Weights of a small spectrogram FSQ autoencoder.
Model: 20.6M parameters, log mel input, encoder arch mlp_mixer, encoder norm layernorm, encoder activation relu, encoder patch size [8, 8], encoder layers 8, encoder width 512, decoder norm groupnorm, decoder activation silu, decoder widths [64, 64, 128, 256].
Training: adamw at rate 0.00082, 14600 steps.
Data: trained on drum patterns on synthesised drum kits, 26041 training examples, 35.9 epochs.
Rows from block 3 of the decoder, named by matrix and row number. Each number is 500 + 25 x the weight over its row's rms, rounded and kept within 0 to 999. All counts start at 0. Numbers have three digits each.
# conv: 3x3 conv (decoder.decb.0.1.conv.weight, 128x128x3x3), inputs 78-90, a 3x3 kernel for each
conv.36:482481456478480486517541529526498485524446495499488480458512500473569536522513503486523532490482508498502534518510516514448512514460484538482491494471463489523490472516532477539510525533498502493475508526506481524481527519509505480507501481514507529515476505537484517511525511474447545469527503510520503522499486521502500526510476522533526519532505519
conv.37:521480513534472501507492476484484487501513483490523516511513487518521519497496489524536501507554528520518511486515500509536487512513483495528485497509548479521529514509509512519499502487498461471505468500513484508481507506466494518474496505486506513483475496504478510500504479511489533519509487475520487502500500519509496507492524478517505485476513502
conv.38:481516505499488487488522491492484491517490493503471484511516533470493493491517477513494485523481485513504513513500511508498512491499507490503482495497485497510525499491483486510467472482458472507513490510502510525511507491516488498525503510491487502467487508472466532484523493462460504481534532558507496513518513512517491495507487518500497523493504517
conv.39:476484503513472481498465441505508507485498492505496483483486499503489484482456480489500496522521523480457504483495505473466487491484488485437505489501455506537508510491473509542499513507476483479485522544536492503475503524527504531509509524503470502479469493481505509505510503466469486447414512442500490507513492509485461455515503513447454435509517478
conv.40:493503501489503496511489494521501530526518519515507478474433489489474488496493483486484485488512491471506491488497492480485489493512510498546502488480467485489482499514480442469437487498470481467474469467475496485495519538524517535530500505491496521510515529511478481500488526550474493538464529531471490462469472489484474508521501513498484504457459460
conv.41:503508504507503528514507540515511510512535526504483498488499494506508500510499489511502490521492512493482486492503509513526519500516510492529504481508514493490502479482513464481516509487520467410446437438473459452479522529529499507469446479444485521486466454470506494505491505491488505502495523504520518499521500508510507494513506519508525496494525525
conv.42:525507522504492481457538522512521500476479479521517513485487492467457457504468440496544508498499488515516525520540506501522525515534514507512504496571546486497480479497482442506531480522585510493480531507515509502509526534501529495527506509492499480505502481477480489493459452451486509471553468490477467482456494471436503467487512484516513475487508514
conv.43:521532543508543499511501480482464479475507508497488505504515498477487490505508470505486513494538530467476496494483486454447489486478469464483438486519494480493525458472460524526538498525463496497542528549513522505531502485497468496473505494499500520490512490513463505483454466527471477450427479500487501521520506508501476487511516506474438487492479499
conv.44:450498499513537494467510539490484500474514499529500510477479495471492524506510505491512499483513507518568512459458503487515508483490523459521476433535534464432471482528484497480471542487489516528523497506511496491494503510510493536507525512530493511502492484487480488474464492498469417492494516524463490437513465470493455486476490515469499488499492501
conv.45:507487477484510458502496525471502487484498505482500511507513481499501466498476466497532539448402456528508501482503501485491483480496512477524513479468537479461492509511488504492542484480466500483475515492490503479512485522509485480493478487498477514499503496498516478520487500479447547535511499526515482489484527483512481488532525523496542508499500518
conv.46:514496514502498509539490529491511513470513492523526551538494503500459504466454494534520522511530505493538475513516496533522493488496500510531487482503476471499492459453453472494431516518486515518501512537504518513536521502531492496523504495511498486505495514499505499496471449485440458496505533498505508479547524535488502502513483492449471470519487499
conv.47:487511519488531486500512468526525520504495477493513510494497478496478479514499530479501511510489505504491487505523493488492482499501481492477460473549461478504446521523486462483489525487538516519502510487491524492486483427495453462504484492530498493519483521520489471477465487469488495458506552518509478521519505526508493514470464488467480461474443451
conv.48:506500516508520539532534534516541533526539503504490481503514463481533492510538453483501507541560482524524504500507514486500513485487479412522508455464474521523496527518512520505503506522492480501486502497513494499494521531533501454494466497459503482493452486465524492494464448466463511527458534474497450501479465467476451483521540526483491492512485473
conv.49:510471476536496469537458539494484524474490497483496502474492442488540468493524466504502507519505495493495518489487496481466508481486512521534509528517512499452461524502508495448484515514473495518469494523453493485478532473487506489497496499499502522513481497506480474491495495522486466492494493525462465525499488516525518518532521478501541501498517469
conv.50:461517503509535476494520495495455532496491522529529543503489461486449473491502497500518473507499520480506495482480492521519494535532507509492481533510505485468496545467481516464507532452504524484500492474502489477486478462474526510491511535502533511521484489472498476490528520552502526525478483544495516480470445483520480511496495485539519494489505513
conv.51:497540500534546481503521500504513489484539504471481491500512500482443504492504463531507508514487519539545500498469477504486479516470485497524499523524519484510487488489504485497484517473494505513526497501505488486507517520503495534500483512477516503492525509531530490482500484475518496503510547502455490480515482527503498515483508492494514485508507502
conv.52:449460567486470501521464535507500495503516518517507510435401483492465498510481521481514515517506500504503513475508516472494488495507512479511512497498539488498487439498455474494490516540509529513518498500507506502485484490482443487494469461463494495504500527510492501512496481509482519472445523512507520499509524516521486519496485529493489500457509515
conv.53:521521518520505489498515500478517504485517505468531489484496533519500552467520574486519477492506494501518508501505498518483476513482482517495518503496543526465495504526524478484519514511475483472475511518510488521501487526509517543535511527510488459477486499496519497496497514508466497502546494455498456442494492470482499519499515491493509527474436486
conv.54:510488503504500482469486512502488498489510503526531525482479459534499487502533484485515495482509507480523508503484503502508487507493493500510498517532525522512500517490495527564519443475470487492487480507522490462486475490457486508467519458456518497512504505513520519534552548523506510519480508520492513532521489508476470494505495511443477479482487465
conv.55:514509474523513462523492446521499551506480474503486508504508512476460487504471488529498494517521511515515506485504504504478473491469471495470509522497474516516487515496492518497492495513465514511516490484475470478471493500485503501502465461474494510507468500466461486477485464521541490526514506513485505504454507472475498464513513479500512470487489491
conv.56:472497523514517495517524479504530487524523525479464514521532499528512538484516521494497516512487494522522501502470493514477489485494462503513527531533542516563538490491512478511481513512514478484492514499527504461519499512506501531489487501461510533549535501545521508529493486524489528510490525574509471520489482510513475469467524495490480504472505527
conv.57:464493489500530509490514466486469502468474489493449464454456480519500497532523520468503485517533529479491501498507501470476463500473472478509498485504479502526502519522503489476494549564527478475473468465484478472498495504468482488489504512482471463485453440475481454485462469512510486540444446488460464479488499506485481528481486495487485498528496501
conv.58:527492503532488510503486529506509514512509530473487500502478481509508510489509494530502555515466517463469481479454507479463511442442500451465513464439465475446492516493494493503517502455505476499482480491501492507497476520517472503493496514485484472499498482503506479495477450425461486463486525535489466468516459502501478462500499497525521523522522499
conv.59:480441533524501547513445534501519507479514504499465495509508515510520503505458473487492480514532508515530475504501504483523513490515499509501520492458523521524527505534505554476486497509506503438508500451469494484518512530494486468459480449474468503475519522496501483481494507528486509493486555502486492478514508474518488483497502498484458483510430470
conv.60:498474484507488516479471500492510514501496481504508515482500493500499515500483503474517485493526484478505480470468471469511472472463464502519484449497475497511523500517472474542483510522522526513540475525495529504524485497503495485488493470462512532518470526511485513495476470488470534516492504539500494518483474476494491472500494507500478499490474489
conv.61:477461487458473516488495529493505484465464459472471458521514500485510512493502479503489481499463444505507474524495497522533520534540502513506519523469497509491506523480477495505477504464462473487511442455472475486490499505478528502497509500477495468483477494452495503509502463520503504492505479524523500484506510465522511483506503501495523516474509516
conv.62:527529458514533443553506488497489515491515529497498499486538515556502539494485519496506481496495522496528513490463467479501495473490475500535496491494460510512472519476503519522479523489493462478492491497496454503489515498481503534520460482472502484497500510491499486523522510506527542530515562546495491483503518503512480508546482508497506513501487507
conv.63:489511503496508469488500508513513493487481457493499477518526485483494477494525498477501493538515500523512518483483482508484477523492511488507529478482544461454480513464491481480482489477472494485518519500517486487475478494482505496490508508488487476483481470468488488496534484491518530446476534504483511494539513506519514510522514452497542491506512511
conv.64:484489519507530497539493527514499522506485545498476502519495498494480459525518540485530516508485524507528485507526522481491487482495481510494491462523502460471515496501479521494514525477469530498513532473491511484496470514491507516493465461503532529549502496505494513498485435511562485480482494553485460495534506487490501483507494530503488507521472498
conv.65:492545494441541477513500500526481515525489467514459471505492491515486499523504483472505511487465492473459510515478513503488489521486483505551495503512500475521512469512513505511458515515492498543501506518526486493510526532497519485492517501507491507494516487490492471483528463497493443487484483464480498512486473513514498499514509518490482495506500512
conv.66:487487521478483494464477482475474486423441447482468469536556569510536490506479505507520495483513508516533513490513493484530524492524504512509535494508516478499504500503476523535482489490464454469490454474449490491507487527504476499457471499470492480507492503493498508533569512492508472469515501485455473479485531509525496511533508522481508490518522497
conv.67:504477488563485500512522538479487487515478488489483513537478466510510498498500461471505529484462499481475483522492506501458457477492513479499490514496519490532541467544479540562571510486497498520509471484503466500497481489546493495481495495505439510440484487524508483505460461449473494564540549507536547532557526504519501492493487511486481518499523543
conv.68:503463574498433513501440525495487530516515532529503534500473510488422472507496484505498476463483479483521487493513514469517505465519512475484494451458524472480487500512529415492527509522505519516522502485539488476489478470506468436480479442494496521516481501530491488513470503513479463491482485518492480479502514517497496492504530524491490501507504501
conv.69:484488486495491488478426477501521503524512510530514512496484514499532527512538548520548510462451451524467511506468466519471484519498518498529542484472531494510504503530511504447473494492467484509513499487515499516526494498486525502501537531551514511506515491502479496499461498505466475503472480479482468490484469439486506519477513453517550514497530534
conv.70:521539501515487507515470484430486471472512504508527500493494493518504537486500504501500506494482494500518487470462492494461472506482467468515521499510490505501513548539520532497505511517514464488494450458463486486523455469508492510504485456487434465462515512524496486473513560517527540532488552514490507512470514522498517552495517541532525518508483479
conv.71:506461503487475489484459506492488500505516512518482491515498525477508498488496503504497485497518523488528519489514502498502514512509491501521511517535499518533518482497428497513476477526453519499502516533509489489456507478443539583514474480489505537518513511522485501509491415474517502486527555510524543517514514509481499482499484506478499479514495508
conv.72:503524493495485516473540518488511506550554544516501485495492504478466513509553521488525497462470411464515496480499494504492493489504495497493536479501529455493528510497482551534523497493484485483496435441448495502503492492521540537495484484487518510510464486488485526490474517519513552554472552515542507505511480477508503534515502504514529503523522512
conv.73:511462531459502446533529519511522525518519527507487506506503482498508498488491484511514508536522484548501512535512514516537498485479499485507478509477519493503506539502481528478508471486503517496480491482490522497507483550467491496522481524459447480431469464476485489505522438508525497484536513495492515529480530501490498481529518473506508478517487509
conv.74:502457475489491463545497516530519504476511487476489489512510496481480473496512509516516496476480457515495488488502512496522495493490492473511491523508477499479466512534562478443513475508496488488487509492493498473484494499487495513520513511541499517483493513530500525489511521479536517499511527484519537529465517490494516513517505495521526507498520537
conv.75:454476507504469475472519495494466506494493484475446496482489534490488472509485523471491494499477488481483496491457468465474450491499519488507516472522486517495497504451520526495494466480500501498494497521530499515508509489517463468493516521511521490549488523462504482497515476538498499509512525528509530506503528488521513485497484525476500510484507506
conv.76:533539537490453504467502501559549544519496492512506499512485516502516514513477481495496493496513489488505494518458499512457518493505517511546491499563512492517510541479515522519590516497472467466485501474530486471506519488502522516531547529494515487505504503484521521519499487500533552508575478490546531547504507509533506510515482513490503509534504514
conv.77:515519480498459424510526499477464461472471463509512499496468482530513500505512516508535498507476491507539493477475489510532532530535532509536510499514526526494507526531492497466467488446490507498489498471472492469495506520517492527528534508524507526528501468482498473489553515547501473509525509490482493482465464461457499491505532512496505522495522510
conv.78:508520520515485523477458501504494500545559525511476493500503516527478517475534503508504495492516489492485490486495509486464452511509494491458471504473531547509526471485510526490531522554530502497511513538523508515520457507501484498495497511507518513517541526522522491516472460461513449513548528556523548529502524511455416456520532519462457464488498486
conv.79:468454495491485498469495491491498487495469489480486488465523513486440506513526510509526534485469493523528513483492505514503520501497515510534521497508493464485519519509479511537547488444498505506531502483506502504503485479494542522542476486491565544512517498494513512479502501503539536471467480455537495492505460487594530512480493503480559549506506514
conv.80:518510481504499467527541529503471491494493479485477482487498503496482482473496508512529504501532495522542523515498526532533533486488520506530519494494498517512476491495509507469495491475533510480490493483448483479455529545541503506495505464452522509526457452446501447484481535476462546491494547508510497480504500476507490483486477476502506511489487501
conv.81:469494541464523506507555520477503473473490494471436451484446449494486490469503485473446497509476484444443436471448446449453446462449470488511507497466518458457485460461496512487478491508504520485508507519494510510524462499480475498516508516509488473507496503484505481482494479484492486475509460503496483443547480474505493460473510503481492508496501510
conv.82:463529501511486508479527500509530502484492460499449482499493501493508516465490480502499475503523543523516444504483497537501496512494518511513511519555559449527556532506489520538541493519512490463471502530511483502498476497482458504493491505509517494519506503531538507539502509500503554542496547495506462473527469492488441430519507516514489521509511528
conv.83:479484526487511474498503537523496484493489495487469511498519480524539511500485466500507515502522488494485445502514527498474497447486488481496457417502490490455531431475456512513496530543487521533512477488502489495485525495523488461519478475492455476453524516536497500489447471444488479458482486509506520490493505520512524490510527489474519492517503517
conv.84:486494499539514479528477497507515518484493493504521512521494504491497499466461446492519523490509517484480489498516527523482469517502519496499498505505500493535508477464444509498507537509493515505492524527520495499495495504495471474493507491496489517493442477471479489485475482433450481421501518515496537512533522530493460495465493449467451465518496514
conv.85:508472509533530530487511517472495494460467467484465480510468470506460511506531470523480524493458482533533532487483490501459489509491489475508502432492520420474498471490490451450521505512540476497500489463488489487485472481492476513508489487493455472491456477482485495495490458510494514480458528471525483482495465502472501492497487500508501520498496496
conv.86:437469483500479490461459456505519510501514500495504506513496504525461518543513505451510474479459490506476504491438477535496492519524511499510469521504483491481483505490458465509486523504507490501501496490510470484504492489492529504479530518516481523532491537529481526503499497489518559514472531490518501492505463498481480475501545498502525483459499470
conv.87:508505477510489472506515514527492483508473478490501465478501476494490490501486474502417536494452500522444512509480530480481505501468495508504493489497480469491498501492505476443505506486513530457498483462488484451467499469483487462486490472503442467510505473502444458499500492481476526532522510507525504485503508488528505491500488486489494468496521476
conv.88:492491506498533512514507483473472472460461484477467478485481474499500478506497471508506496525526526477485483480518494494495509500528481510474499466498497476488489536481515532480532513496512499470511479485504486477503504483459481508521514495505515515489514532493521545528489527497468527485489485503489507464539516480525504541508501472507534522533522544